config.yaml
translate: 0.12
muon_scale: "spectral"
learning_rate: 0.022
nesterov: false
max_steps: 17200
batch_size: 128
Rows from block 8 of a small image classifier, named by matrix and row number. Each number is 200 + 20 x the weight over its row's rms, rounded and kept within 0 to 999. All counts start at 0. After the name is the row's rms in percent of the matrix's.
Before each channel's rows are labels from the 100 images, of 14976, where the channel reaches its highest value: "peak on" is the class under the peak; "strongest on" is what is common among them. Only what is clearly more common there than usual is listed. The data: rendered rooms with furniture. In brackets: how many of the 100.
# conv: 3x3 conv (model.blocks.8.conv.weight, 160x160x3x3, each kernel summed), inputs 80-159

peak on: barrel (45)
strongest on: barrel (56); largest object: barrel (48); ladder (37)
conv.28,096,195,191,208,197,191,180,236,196,177,210,182,192,181,193,214,224,222,233,198,195,206,205,187,182,198,164,211,255,196,201,171,208,208,194,200,192,197,216,178,205,180,194,213,217,174,186,212,204,211,181,210,188,166,190,166,189,185,169,214,227,183,204,248,211,220,182,181,217,169,175,217,189,185,196,178,237,215,203,197,186

peak on: sofa (67)
strongest on: sofa (95); largest object: sofa (87)
conv.121,098,179,251,181,202,199,186,151,185,229,190,219,187,195,204,224,184,169,218,189,216,175,156,180,192,177,203,155,176,210,188,237,182,216,191,226,213,176,205,218,200,182,180,201,207,199,186,185,220,179,232,179,223,198,237,169,202,201,187,187,203,168,184,216,181,220,182,156,194,192,206,206,195,186,168,192,197,172,209,195,196

peak on: wall (83)
strongest on: dog (38); arch (38)
conv.5,096,165,190,182,196,183,190,176,200,180,222,179,210,180,172,252,212,208,256,219,224,192,197,184,202,216,179,159,181,162,205,181,189,210,193,237,184,220,195,189,194,205,208,224,206,179,190,200,204,216,181,216,191,194,182,201,219,185,180,193,178,191,212,172,201,191,156,231,204,168,186,197,217,169,190,176,173,157,194,181,179

peak on: sofa (63)
strongest on: sofa (71); largest object: sofa (53)
conv.152,083,195,210,221,213,204,177,174,225,199,201,193,184,212,182,203,221,194,200,201,178,206,220,183,199,186,155,197,160,223,188,209,182,195,195,184,206,181,195,184,205,176,172,210,212,164,165,187,205,194,202,194,197,213,202,179,231,203,214,228,219,188,206,183,188,185,150,170,210,205,187,212,204,190,154,229,213,164,229,172,196

peak on: robot (41)
strongest on: robot (55); largest object: robot (45)
conv.48,103,191,166,195,194,190,184,186,192,164,191,235,218,190,211,217,188,228,186,167,169,174,225,157,169,226,195,207,227,158,166,219,214,203,197,154,203,164,178,173,233,186,227,216,198,214,194,173,168,223,198,217,172,199,198,167,188,211,177,211,202,184,170,218,181,171,180,185,182,142,217,197,188,224,205,172,191,192,162,223,213

peak on: arch (32)
strongest on: arch (61); largest object: arch (51)
conv.53,111,194,211,220,205,216,179,182,213,199,208,178,182,245,183,234,181,212,188,184,202,158,212,205,192,168,187,180,215,224,198,267,175,163,221,197,213,219,188,217,180,191,167,220,225,146,179,179,232,174,207,235,203,218,211,168,194,168,208,174,215,196,194,192,211,202,207,219,223,201,187,203,196,190,163,190,206,203,212,196,184

peak on: wall (77)
strongest on: white walls (47); flower (36)
conv.34,102,184,203,205,210,172,190,200,195,169,179,167,181,194,223,224,193,169,198,186,212,193,196,183,216,192,202,241,159,214,164,214,210,248,182,223,196,186,205,208,184,180,180,181,216,153,180,189,165,178,209,181,171,181,170,236,172,197,200,226,213,194,197,212,209,218,195,197,236,140,202,219,203,228,195,203,205,192,237,238,191

peak on: wall (96)
strongest on: window (94); green walls (61)
conv.147,153,166,176,191,182,210,229,184,180,189,204,217,209,224,211,200,203,212,192,232,203,194,182,281,208,211,188,153,201,207,195,129,177,186,183,206,213,198,194,211,190,211,186,191,174,204,221,177,203,183,199,192,187,210,224,182,175,230,231,201,194,201,197,211,187,200,205,203,192,211,194,223,164,172,197,196,189,183,178,203,199

peak on: arch (44)
strongest on: arch (62); largest object: arch (45)
conv.78,082,213,197,233,204,188,203,180,167,202,203,225,194,186,237,169,188,219,161,186,204,182,182,179,195,219,187,215,201,167,187,184,184,228,153,184,203,194,215,182,222,211,230,206,164,171,162,155,188,242,186,210,205,209,190,193,219,202,206,208,219,207,185,202,194,222,178,221,166,191,196,201,201,207,194,215,189,211,195,201,197

peak on: dog (67)
strongest on: dog (83); largest object: dog (50)
conv.17,093,175,219,189,190,226,207,200,235,186,174,224,166,172,225,187,226,183,190,179,161,169,190,191,201,206,215,167,202,203,156,179,178,200,189,180,204,232,196,203,155,191,177,200,161,222,164,170,174,223,200,163,183,186,166,194,198,191,193,184,165,221,238,191,213,191,188,215,213,152,194,188,199,194,201,217,206,207,191,174,186

peak on: floor (80)
strongest on: table (77); largest object: table (46)
conv.154,096,183,204,231,234,208,189,198,172,229,195,222,211,228,236,202,160,185,172,182,224,190,175,206,198,202,189,199,222,207,180,219,207,205,185,202,194,185,196,197,195,195,208,179,225,216,191,179,167,173,189,190,156,200,179,198,186,199,220,185,187,206,165,191,199,226,199,209,181,166,196,160,196,175,210,184,205,209,200,184,182

peak on: lamp (45)
strongest on: lamp (62); largest object: lamp (44); robot (34); largest object: robot (28)
conv.120,106,193,211,217,209,191,183,207,219,185,212,220,197,196,178,213,214,212,222,198,169,231,219,186,203,222,217,212,200,207,167,214,198,159,196,193,232,212,193,195,192,204,185,219,174,181,167,181,193,193,227,200,183,213,171,210,214,194,228,171,219,247,236,171,211,231,195,221,175,191,225,174,173,224,176,221,212,184,168,155,195

peak on: floor (63)
strongest on: lamp (58); largest object: lamp (31); brown walls (26)
conv.49,083,203,167,210,196,209,207,224,172,177,191,197,182,201,195,155,202,203,204,225,207,199,238,192,191,176,200,173,231,206,247,230,203,221,196,183,187,203,173,187,245,255,171,187,209,200,194,174,186,205,188,202,198,197,179,203,151,210,187,189,181,177,211,193,205,183,220,184,201,237,238,213,218,215,209,166,198,231,177,186,175

peak on: floor (82)
strongest on: lamp (85); largest object: lamp (50)
conv.38,096,199,197,224,205,192,201,212,216,218,190,197,207,176,174,189,229,219,210,208,196,205,212,225,198,206,147,202,189,213,152,259,194,172,184,188,185,184,159,232,190,227,158,197,209,161,185,207,193,217,212,196,205,239,194,236,217,202,220,213,225,186,218,181,202,230,216,204,156,185,209,213,187,206,199,192,205,191,227,200,173

peak on: arch (32)
strongest on: arch (88); largest object: arch (78)
conv.9,096,233,185,223,226,208,160,181,185,217,210,197,165,178,201,212,189,239,186,216,206,185,186,214,215,216,200,181,187,182,180,198,196,240,201,190,179,182,166,203,215,192,174,220,220,217,212,212,198,192,227,199,235,205,197,187,163,191,201,181,177,217,176,190,191,178,199,201,195,193,160,199,237,190,205,218,211,225,247,232,197

peak on: floor (72)
strongest on: sofa (47); largest object: sofa (38); barrel (37); largest object: barrel (26)
conv.149,097,210,202,210,192,152,175,206,198,196,221,168,172,206,215,188,174,190,196,214,178,226,165,196,208,179,200,217,165,205,193,176,212,198,163,202,195,180,166,170,226,191,166,194,239,187,166,198,220,242,195,191,196,181,193,172,208,185,203,184,207,227,183,176,225,188,196,184,165,199,207,216,176,218,160,207,224,193,176,192,155

peak on: wall (88)
strongest on: black walls (94)
conv.52,099,201,224,176,177,197,192,207,195,184,216,199,196,198,173,196,192,197,195,197,242,188,172,149,202,210,195,162,224,210,197,192,201,214,193,222,251,187,193,201,235,181,199,225,201,161,184,190,218,207,158,199,176,222,223,205,188,186,224,206,206,213,224,197,180,172,195,180,220,236,167,201,221,212,165,199,186,184,220,194,212

peak on: barrel (44)
strongest on: barrel (60); largest object: barrel (55); arch (41); largest object: arch (26)
conv.98,095,194,179,206,199,201,177,224,191,181,195,199,187,157,219,187,191,208,189,197,192,163,160,222,180,217,198,238,216,178,192,231,169,187,203,195,208,193,192,221,211,196,222,192,195,220,214,210,206,207,188,189,173,208,235,218,192,234,231,217,172,217,193,205,194,209,196,224,183,198,209,189,202,189,202,168,193,166,160,200,189

peak on: arch (52)
strongest on: arch (60); largest object: arch (45)
conv.29,090,166,222,197,202,159,208,168,223,213,200,159,197,222,219,180,185,231,186,193,213,204,188,165,161,177,233,187,223,190,201,202,204,199,209,217,209,220,223,193,192,203,176,193,212,207,151,189,228,184,212,200,223,173,210,246,192,231,226,212,232,169,184,186,215,183,182,180,215,227,209,207,198,180,157,190,208,189,190,188,224

peak on: robot (92)
strongest on: robot (97); largest object: robot (91)
conv.56,102,173,212,193,197,173,187,203,187,188,199,213,210,190,207,202,215,213,198,215,188,212,188,154,177,201,216,204,208,181,192,163,203,188,193,231,227,167,149,193,172,163,189,184,141,214,179,227,214,237,205,184,172,197,227,178,188,203,196,187,190,192,223,237,162,200,205,215,218,203,179,224,233,166,193,220,238,195,184,214,206

peak on: wall (69)
strongest on: black walls (42); brown walls (25)
conv.130,094,203,216,173,181,211,177,231,200,202,184,228,197,172,198,188,175,166,181,170,200,208,205,218,183,208,222,195,167,237,219,203,200,222,235,237,190,201,165,185,193,195,227,192,179,208,209,189,224,215,209,195,192,191,188,190,197,183,211,178,212,213,179,216,172,173,192,185,235,233,210,195,167,178,188,194,192,164,189,181,191

peak on: robot (83)
strongest on: robot (89); largest object: robot (67)
conv.89,090,252,235,202,256,187,167,202,206,181,184,205,181,216,217,183,212,196,196,206,211,242,188,170,183,185,213,218,200,204,210,214,191,179,170,195,176,214,237,198,206,212,189,171,132,188,228,171,168,199,188,223,218,172,185,171,218,213,214,184,223,194,192,216,180,190,202,179,203,196,170,228,179,198,157,177,227,176,223,227,208

peak on: floor (70); dog (28)
strongest on: dog (97); largest object: dog (65)
conv.116,094,179,234,214,204,189,193,214,197,174,179,192,191,221,174,217,229,206,206,189,174,209,200,191,219,227,213,202,150,216,199,174,187,218,165,209,176,168,207,162,204,207,156,206,197,191,226,218,197,216,183,235,220,192,208,235,197,175,180,208,206,196,226,209,253,192,199,233,194,196,198,211,193,221,221,214,193,188,201,217,205

peak on: wall (96)
strongest on: red walls (46); white walls (45)
conv.146,123,200,223,204,217,161,206,196,191,191,201,181,171,177,228,203,216,198,183,206,202,170,185,161,197,223,200,270,187,201,189,207,203,229,170,189,209,183,199,197,178,175,248,187,174,205,190,203,167,205,203,197,206,193,168,187,239,174,208,232,182,237,220,191,170,206,189,208,194,138,237,204,220,210,193,166,215,208,215,198,212

peak on: floor (100)
strongest on: trophy (94); largest object: trophy (69)
conv.115,093,162,155,156,204,180,188,173,207,177,187,249,154,171,176,211,195,202,231,158,179,226,217,207,206,183,200,196,193,181,184,229,210,226,210,178,183,173,191,179,233,182,175,207,182,205,190,173,197,192,169,240,186,197,191,199,206,186,210,192,176,200,192,199,210,202,210,195,184,177,205,178,195,203,173,192,186,212,202,221,180

peak on: floor (100)
strongest on: table (70); largest object: table (28)
conv.6,125,183,189,182,209,189,214,212,196,224,215,187,211,211,212,165,173,178,190,196,237,196,240,205,204,186,192,215,187,201,226,214,187,186,202,183,180,203,178,165,203,198,213,168,175,207,223,193,217,170,199,187,157,187,194,223,235,201,181,192,183,204,170,207,221,185,169,242,201,214,214,174,203,176,198,179,177,198,200,190,212

peak on: wall (88)
strongest on: black walls (99)
conv.148,141,214,189,196,246,201,186,195,177,187,235,217,189,186,186,207,225,203,192,196,206,257,158,161,194,180,190,229,174,190,174,181,164,171,200,263,211,198,168,223,188,179,209,205,207,187,185,198,188,198,189,208,197,203,228,221,211,183,254,182,214,202,196,194,229,207,191,208,225,205,190,218,198,201,180,178,194,222,206,205,211

peak on: arch (38)
strongest on: arch (54); largest object: arch (41); barrel (35); largest object: barrel (28)
conv.13,100,180,159,201,171,193,214,181,184,232,209,204,197,176,150,192,178,228,227,186,189,176,213,212,199,177,194,203,206,200,168,180,204,210,216,211,209,213,174,194,200,182,211,223,224,206,185,189,234,218,174,233,164,185,213,198,201,169,191,182,219,195,199,189,216,188,198,211,224,198,191,169,229,205,189,195,187,184,204,203,208

peak on: floor (100)
strongest on: flower (34)
conv.39,093,177,172,188,194,219,185,210,194,197,182,225,194,176,189,183,230,183,212,165,201,166,221,191,185,169,163,186,181,194,216,179,182,202,166,190,195,168,140,200,206,204,169,207,184,213,213,185,191,181,198,150,175,196,172,173,197,189,199,199,197,178,185,213,174,193,196,172,212,216,174,179,199,174,196,194,222,182,211,170,172

peak on: floor (73); umbrella (25)
strongest on: umbrella (48)
conv.140,118,171,184,200,217,185,207,192,202,219,205,196,207,184,180,228,181,179,151,214,207,197,168,199,225,183,220,213,176,230,183,205,202,237,171,183,192,188,190,197,211,229,184,207,229,164,165,210,179,178,193,170,201,223,206,186,234,214,201,212,229,199,182,221,180,225,195,195,212,204,191,195,172,211,257,170,233,222,203,169,181

peak on: arch (36)
strongest on: arch (44); table (37); largest object: arch (31)
conv.60,102,185,186,184,228,184,221,177,208,254,242,218,249,222,161,189,194,228,171,191,231,222,228,189,234,203,173,214,167,195,181,205,192,185,224,211,208,203,209,174,208,217,192,181,198,157,180,198,225,223,229,226,220,197,201,205,207,206,207,180,191,195,179,190,219,202,193,212,210,168,186,237,178,221,237,173,217,177,192,203,184

peak on: wall (69)
strongest on: brown walls (61)
conv.101,103,197,176,206,186,161,200,197,196,176,219,217,190,226,222,216,180,210,218,227,206,204,196,185,217,220,209,195,186,222,226,205,198,213,178,200,230,201,188,174,212,198,206,182,146,169,202,184,192,209,194,222,207,184,212,204,199,170,214,150,181,213,193,222,212,203,225,188,194,268,194,201,172,208,213,198,182,179,184,236,234

peak on: lamp (32)
strongest on: lamp (61); largest object: lamp (35); yellow walls (25)
conv.3,119,189,161,218,179,226,212,173,191,190,182,203,194,208,223,175,208,231,182,203,212,175,204,241,203,188,217,207,189,254,165,176,197,196,208,196,189,177,182,190,176,188,183,212,153,173,176,207,208,190,218,175,228,209,172,177,211,147,195,196,203,198,206,201,175,218,229,172,202,192,195,206,180,185,199,196,184,192,232,180,187

peak on: wall (98)
strongest on: pink walls (98)
conv.87,104,217,179,210,170,153,198,170,198,201,207,197,208,194,172,207,203,196,207,184,220,211,221,178,204,185,180,196,180,184,187,230,183,212,205,197,204,218,175,195,198,186,195,168,182,166,201,188,182,197,202,197,219,218,171,179,165,181,221,163,180,214,182,199,206,193,193,182,220,202,232,203,240,163,192,167,219,206,186,222,226

peak on: umbrella (30)
strongest on: umbrella (64); largest object: umbrella (37)
conv.27,112,181,185,194,189,202,184,208,205,197,224,221,206,185,191,224,216,195,208,217,188,201,180,216,201,212,195,214,198,175,223,153,191,196,171,204,195,193,192,192,198,186,178,235,193,217,221,193,162,191,206,196,207,205,192,173,212,209,201,198,228,199,188,204,156,210,187,185,177,237,183,220,205,181,174,222,220,199,210,234,167

peak on: floor (79)
strongest on: lamp (85); largest object: lamp (50)
conv.63,090,199,202,261,211,232,223,201,172,190,177,190,200,251,209,208,214,201,188,196,186,216,189,217,233,207,224,202,161,214,188,182,182,195,190,208,175,201,182,173,187,194,200,234,184,205,199,213,184,222,204,181,219,168,224,195,184,209,174,188,232,212,155,189,213,215,203,171,175,221,225,209,192,197,238,184,176,198,226,192,240

peak on: floor (98)
strongest on: count: four (54); lamp (41); flower (39); trophy (38)
conv.132,098,165,208,206,179,178,171,197,169,198,204,183,223,230,238,159,191,195,206,224,176,186,212,207,200,188,235,215,207,228,197,187,206,221,168,189,186,173,173,189,176,210,198,204,181,188,194,198,189,173,183,190,199,213,195,166,186,166,206,228,213,184,189,194,168,177,200,193,179,200,192,207,205,204,184,162,208,198,191,188,177